Weights of a small image classifier: 23.5 epochs.
Rows from block 4, named by matrix and row number. Each number is 128 + 24 x the weight over its row's rms, rounded and kept within 0 to 255. All counts start at 0. Numbers have three digits each.
# conv: 3x3 conv (model.blocks.4.conv.weight, 384x192x3x3), inputs 78-90, a 3x3 kernel for each
conv.202:179145124153119165150108121084096133134134153148134141164093134114079128116113118080106124088141142130153155106088096140131128167161143094112146090105141131130121116177145084136163116114123152156117130147133116139182121093126105064142142110112120151164094124149097139127119114127145117126150133126116099110148122114142107111107141128087140168127159171
conv.203:165202108114113150130114118154133151136135138137078131158168119149132147123157124110104136139133189142125125014118145096127128125126126123142156129139146126145129139146171146149190107091130103109107136114107119135128171144112168109149126120111151152150136155111120156098154131153127119148128137107136169140097103137137120140100159121123179123093133121
conv.204:092114119105134145173166196090136194097118123143136139165120167104100138129140127139173167094123136149155114176172129141173129132145130135107145143118085134127095127145088137125112145139182153179166141112138174135130100147150111152140138132161148125126171141157166160190139152152143117144113122097124132131136153160137151121164162133167130124174144200
conv.205:104107119063068085099123120115089096154123091153166155109069076093074091167156116122127144158129149156165177147172151130118134177133112123127092150132117180149128123105113091131146126136156097104098134126129150154170093094126144103127191129140177149159086110123088100134124097137117124151105122147154157187115115114095125129125129132143116112118141135
conv.206:111113135134105126123119144134125107170126103128133074101111154112117113153141125132128148126122118141152126166143128169148140143128093137132121139137121137165130111092065098148083171181147136151146112100117125124142073088130102071092167084105122131153097112110150115187109137156120133131124103142126137141130141155112111131166169120149122078150106094
conv.207:146097094161123111120119127125108134096168138151166167082132125088170110110099098125162137088134097098128098121071153112109143124131133142167115122154086145101096145145079165128075136132092113148141123133104152145148134120073127127071099119096117118086098113162088109089146166159142133089133093087162150131137128130119147138111127126129158157137118088
conv.208:144101154103106143104127124084093165095090159136141169148111116141118114116111126092118140080083139133124139107105110121118117098120145139125125116133110126132118149159141085126125079111140122133120119141149146135131126098142091081134131096137174166106164109074126081134115129159127129160166128148095103124112128135122102139125144165121118135159143108
conv.209:169160127163111098154143136132099117112113164083148102089126151108134113143119104084153093133143108130107115114103105142130142091160155085135128133145123132102116087159121144147129156076122094098122104173134128133132096141105130112109120097111096092163105139158131111085109168158146144085156084063158132095145109136104114155069096134140150115138103073
conv.210:111141137132136135176165107182125141144121071125092113119123127128101084113115118143141156164140137135156146150155133161154089122111112143109152151097114161152102117117114149126147122160107104094113092113127066102139120138119128105072117123095093071110104135119117155138101139119139128130126147156152152141140107107137131092122092126127110137130145154
conv.211:081129137085110134155161146122141081162138103097096117171139124131140135134128133096143156120143154131138125149162173152131107156161089128136117141153122132159127129102120139125128154140159167163141149126146121156138153119098149126103159148125141129170048114152114118162114162156136160132157123132117136145130149139157146130144166135135160117115148137
conv.212:144089116171116136145145140140145144127112141129110142132141161123125143125080121129143133132124153119096106094128146114109140138129135110125130138153113084124120146115062146166088081102130118126112101152128175164114178144156151132159057097142167146165142140125112153136114149153112129146135139129138127117139117107148143134158141130129161132101123104
conv.213:143149116157140118075126083099104138109148165142146133138125093154133085109105098111105086108120088131103102088086115079129128130120143122143076174173100096095104157112057146132076102119092101129094177141116127138097176123097164143101120161101144120100147105072147151140157136114164119098165102110128113117120108128146132133136138138136142136141132119
conv.214:138096099109114118128168158126134144110130150098116092131115146103139158117133132134148156116117130138104136164120116145137136140152139148148139102121159118110138167156125128136137120138122139128145117142153074070133162142152126146149142139133142094120106108119147129178102105162118119156159140161109107098150113106147161124145172109118120090164115112
conv.215:163093109114088088143103125109113097149126139089146151175111131127072080134115075096103132114120112141132125072090130099118131120114171116134131138110110144133097149135165088125171139146136129125125108112147155166136181063102104041083159114118144155192118112125134123128159155135147092124153136125118106118124158160119120143090160134154149092141130089
conv.216:103063099102133142158143145180136141132108157096115164124134134140109138139122160166171144136129149106115137139151093166145095088147155120121100128114109124152164146124084123138085105151166124159184123134156106146094127122090111126129110145157132139149136113158184125104128153148130157163137134138126111112147148142144138148159191147159127094161138128
conv.217:100148134103107119177173198078097126078123147161159166177137143119092094082125175150118110117120162152179157134126092108116140106144158161124111125113097110125143132097148112097144126172136126142178138085127123142137142107141130111134108141186107104104122150175107170167143132111104144114090113124126119124138122154130142123060114131127158136167132115
conv.218:153120123140077111093054097047126142101148128167157168145084134134059085126123097166089140125106155129162143111081131122115139121145135124076085136094092125107080129099131081096123093109118152156118162111135120092123114052115099059113142099111138129124141125097121075130141106095120102103132135087109101140118113149149146164137152137134118095109098119
conv.219:092114160088137152148177168099091142131117112164185137078079115111114133149164161122136144119119087136142139151139082140135102151145126098113101129130130151163150114103121099125110109151127142122154138115100156080075070109158087123155135140163103146127124140121125090134146131167133119125119125130132127131132127136110122118139122143124080162105109158
conv.220:135127088100108067122133108110125154113117123147142144121090101125058088182113061137107165110089109144129149140151140136101102130109130097102112108099100175147091165158175149107183144087144106111141139153149170133184136134100108094085178101091161147101145143154104112130153111155130118117151117115176139155114101114094094130134126139109126145089194136
conv.221:115157142191093170113100133159107107146123100164135110114119154138150145035103124133098114140118121145126126125132137169111129174123094129132119138140106106103124127083098152106164144126144149130096124104139079113158138110150145101175072141164127105123151154143068155118148116161137134119098154127134125148145100117160135102112131124131168140084142123
conv.222:136094119120066105148106145086145095111150130097160129105100137141132129126128120096118132135115123116143181134103108130178170090138174142128132156148124133132121114120148142102066174143156126111160168145140157148103111089114141114106103117131119114155128137169131128137145157122127145127124143176124122120096107138117123165102119115151117129155116064
conv.223:111099157130106164210156193099117154105138106134152120105115170157136120108167140107148139146138137130159154164128167148101150158156134106102140123107109119114126132109127167114141151124146146136125129131131150106126071120164151128169138123178121140082124108203118157134130156140119122113104162114140140133154116138121134145166158136132143136163114114
conv.224:088126098144106120125137113131116160095123122084131118111097122103107130090113151142129149131128141123119103142131160116121132157156120141098114106084085088069091146153117158149121119142125155157160102102109122093119093136127111133151088139143108088120147157163084148122111131126156164136122140136141143135141114135119156145160133143153118133144113118
conv.225:105133127117108139170147145160145153084112140121134140132123124128120124165117089200139162149132140110126158160128153180164133124164137138107132140111125148116060140105146129059146138095116135134127080156139140123167149158153113135132110143140164127146154150172112132161154121161124142135124154140110097104141102113108114137109108094100140141132199122
conv.226:149046112092035100103095111177139121163111144120095131138151143148137160129132133150147108133158095127109110090143115144132124134096116094179157120163129128129109131128129167138148139151111130108122114121116087130170162094109157066119110057133104139114128124126123155141114155156137128122111143138119098114123146131146156132147102153162133132122136105
conv.227:143145130128112144090073110114091104096101148087139145111131177091103171124114107135131129107109118101166136124093108156111147126132144142169160102153175141150162139162105113157156092116118112113130090093122103116131149161171109130155129134113102108169113119127136118108139126148115117112138140107141125090116130115112120119087105150115109146117103134
conv.228:153096150084105099086081094142120124130097092156111120136132132095141108075108084171115070138107075178130087120105117145131144123113113141128125088070115106069103140114138136137131131128136105095104095113152111127120147079081142097070122082080116131111130110082125141139126118133132142162136158141149125153137130121141118114096110137093066107078079139
conv.229:076131156139150141135146178097136122158132127186173097147123135086114109123117145136117130131141177189174104192130150135130170166126118086111123108118116133144117117087133147158127123157149145155112131127144132087084105138167092147169145128174150145142130167131073133163134148103123133119108111112132130164128138153099145150132133125137102102175107109
conv.230:116168143132130143139085125135071088151116118196174138122111122152132124107112128130125053127106079170182149063102094140095116161150123135115139122129125133121134096074113108143127112153121123097089130138094095158126115108129115118144113119137086133097105159107124149106130145119124137116148151104106122142125118143125115112112121119157172140159142111
conv.231:126173157105163122136136151121138138154176140157147150109152152108152098091104128137064074153136141174170174138147123081110146113137136065126179080120158109118153138101123143126142126121157124152152137113111088113100126125130135136122139150151127091111141121138135131156140103070103100136092091167138116111113103142139143154132104167128087104115100122
conv.232:132084130123106103188138167141107121109109149117110127136101113114148151106135135137108087135112144132114148136125111153147135154144163122120115103138149116126142132120094094155096125137106106126103077151145073122123121101122123124118143122158075120160095138140156178120105129108103131136110156136123137135144135108128156128096123151102138137129151131
conv.233:120114107096140152140134134192165131126160140128164132137109141138134162127145172149131114117120128111125094150176077131130051106087071153129117127136147126158156165092142151101128137123157168148143155173142145150099095120112131155152130173150124144165121111106145135104132165146147122156124118137139115125154125115146107108173117140139068097133115145
conv.234:139110094172117134152138139159125093116141129113120125109127141152148143132155148130142124155176145101150092150091125141119154133123112103118121147154140086112108115138177156129121147094092109104100116169145123163139123140110157144119132154094104125214122172128129117128133115107161136087131116094154102119148123159121134145107163115172160109136106102
conv.235:150154127122110123113148126132107088151144094140141105129146153152143144143112156124101123124126117141144088106076110151115101155156146126134147150158122154136132148163119118136109104085134126119104161165105109116139144139132130134145140145152152208122145189124084061126133158124112121122153092145142106124125130149113177156175146118159137127109110131
conv.236:130130133134121158147135139069114119103159109129147093137131104148092102160140110150130104133155134128153094108110126099129137143156146121118113143134100146151137182163179121100125099126093143151134195147140139112121148113145140116133161149136124132159146104133117099177126102133110125130114150126127103113119146142128137105128116103106104124118128230
conv.237:140145140157134119120121093100133131111153116108141143133144155127129134120115137155126138126131122120147098121081115113128147135129135137105113128108117146117119128114131145151147138154156113111078091118110116139120136130135119128136114139130101116092113148126115141101136159143127144135116140101113102110121120114133143125109149083121151102139168127
conv.238:191121108139103107148133128124124111147124107112108125168088065146133109112125152080102137103157175113104166107150135121161140153151148117098103126140115131159112083110153106132118169160161106112097111135167107150154133078077164118107169125126129117174078111189110099147129132152142147161124133154122119127131104101147129122129156159105145149127128140
conv.239:147144141128117125127132136136121111137122126128115114124121120134137141125138156117113107120117106131117108123120122125140137116139133137137141153151154140145152126129124131123121127142126133128124124123127121130138138126140147126139148131132123130128111128121118125110000000000000000000000000016118131127124138131120132127110113108120130129125129126
conv.240:119125112085098106091082099140108126168120102106153154147076089110091116159147178110111155161140118116172153085130144118151116112139110144129125132145119152144139111093129081130129146168137137115137140088110174162154124065114087068104128128147156147122114138112162100107164120126150130136148117176126120164113134133126113111141149133171115122181112123
conv.241:112090125081137133100119112088133136126141150125164166147102116141099122134123123114128117121136148141155177048119148064125155069109160179153133172155113137130135152126126128143143096115141140117163154091109159163128143118132117102105121093098181155110125086148150115112162130129131105134132161123091153156072153145093117127142157139155135143141143108
conv.242:090126130105167153161151134121127060117137118087096157165138105155142144123118169138126155135168147094118168111140188124155128151163127131142120142147141121139150141082140089117158132164132157117123127117158094149172153114130122146150113138144076138181065132173108132083140164167149142101157155135115161153110154109143134121159124132145136161129111112
conv.243:101109118144118139144161173099140169103132141112131130088118168146132142157122106110137207121124192144133095140161189139148149163122077102104149129087102130116130067137084109165094082127108106122115099118149123137164080156156126153166118132161119104144154151139110162147117133166122091123175126085131144151148142143118133106156145132123138136102128158
conv.244:142175130088154134139102102178170108139111116157133147119156131134143134127147119165112138144104114149149177106127082125148111152132145137150173119134174129111096158141185142138184129091113112067111166144153119163129154170136140140108116114103084084132106134121151192122150143157116139126120135098123126102098110105129091144069088085178165149156166135
conv.245:149115190142115171147136175109127155097141102110120140163137153119078129143117144121131157151121130105163140141151192092153169104143122140130121100099123131162153120096104128120152154166143105128125117104112115126133158118177153093173176133180122121146109153210139128126140144116148118122137141123145151128147141134132123112121181135107160115107125139
conv.246:127147113153109102110086123139122059144178169126151149129157157162111123128110131132103102151146145106150162126096076105147104074141115146132139138130127114120122093137162150110181132115173090106114153157106129163131134138101140111124119137149068130178142175161121105091128158125153146080169132124144134102121129137134139142099111133181177119162106087
conv.247:145089140149118125108112108100123130163126122173139141147124060164144094114097099158141127149092127112083151112068139087106159141133138152121063173107034081087095128084090144097105126129123139162137142103136117119108148099103140116114097094090126055076113151131085142134137163123119140116111122142124107142121103129159141118117130109120185114126115142
conv.248:140083088114097087139138125120171187090107135097091098143141169145101132150122130140160162130126152107105115138142158146133147096136163149145179121099152107096121158152111107177103070114103144130131153160126106151156140167143106115101097090111168099096164108119130157151127125156103112145135138138126125116132129122141144140180121116133137106139119124
conv.249:112072135087121127125123144129135156141149120123106096135138110146131086147088103137137140170144130123122092084145157107155158090117112154166127152133134142120128138110125138106093144128106122172161145115103126091125162110150158118131136138149166124100142082069109111082145142116122145133120171106070091116087146130110161159132137134147141127119116098
conv.250:144115080125112078125123139114152153115119133106126162165164113147131169125111157172145164109135151134128126109098146075126152113122114149161137133105118071103132148143151120111160078119147114140139118092153105107114206126100149116138102134140126121110120154157150130095174146163127103111154120092153104136115130134118152162071166117136153125145124129
conv.251:151155148207177109141108048117141104133139148161125142144163136148135146103110121126101104120148108163175145077065103146135074164120133127134126112150179142154166104100104116172161127154150153139129104133117105154135156126090130157098119145089109157138120163114099127064126151136125125129144146108118119120172125073126090094143118127110117125112133128
conv.252:194144145195133101114086075137106097133057115151132154107111083122150121126151136113133147119149137144130073072078109090098085116093114122139102162193101157163098153159165169159077148113081103074076113154132136154118137096108144108114122111108103117118143143111124125154139136130146160143157145111153125121136114096152119107105107097130117150125156178
conv.253:101064162064073112117078140169133116116120129142142162149136126116086122145124096101111087180126130123128120129169127138129129126136144157150127144123121163142131130130158118133116120157067144140140128125108126125099104085142115084137112103155134108105140125103126133107123106090135168118097149066082104115108125127129169195147128107133117152141148125
conv.254:112109131122126140127138161149127137107127130142139125095156100126233148136149111134158140120090144123148151133125156143126144127163169102163121086133144124122128109121180129102156148079133084147144126158122149122122121118130143169152163152151109130139128142140147084097103166155139100119107035114132147130147136132118160141096128128106124184125120147
conv.255:119096140099137129110107144150150119161091122143112143117159158139158122138138103125162157117102124117148096159129162162147145164151129081105134091120126110164119098131134103140092131136105138174140102105123132143165093142153116138138179117145106218120157194113112095107146172127138117114161130106135108131136147144113126117149126139110140181119126153
conv.256:165151162138118141159131075135142128118122115130100143094122147070109131123153142131098137137119129139134151122137128129137098089112083077109158059129182092150171123100154122127177132128182086101125093129164104144181142123161108112137128102105116106188126129157135160147096131140114126136126149119158148128153136121093095085142084112098105148143146161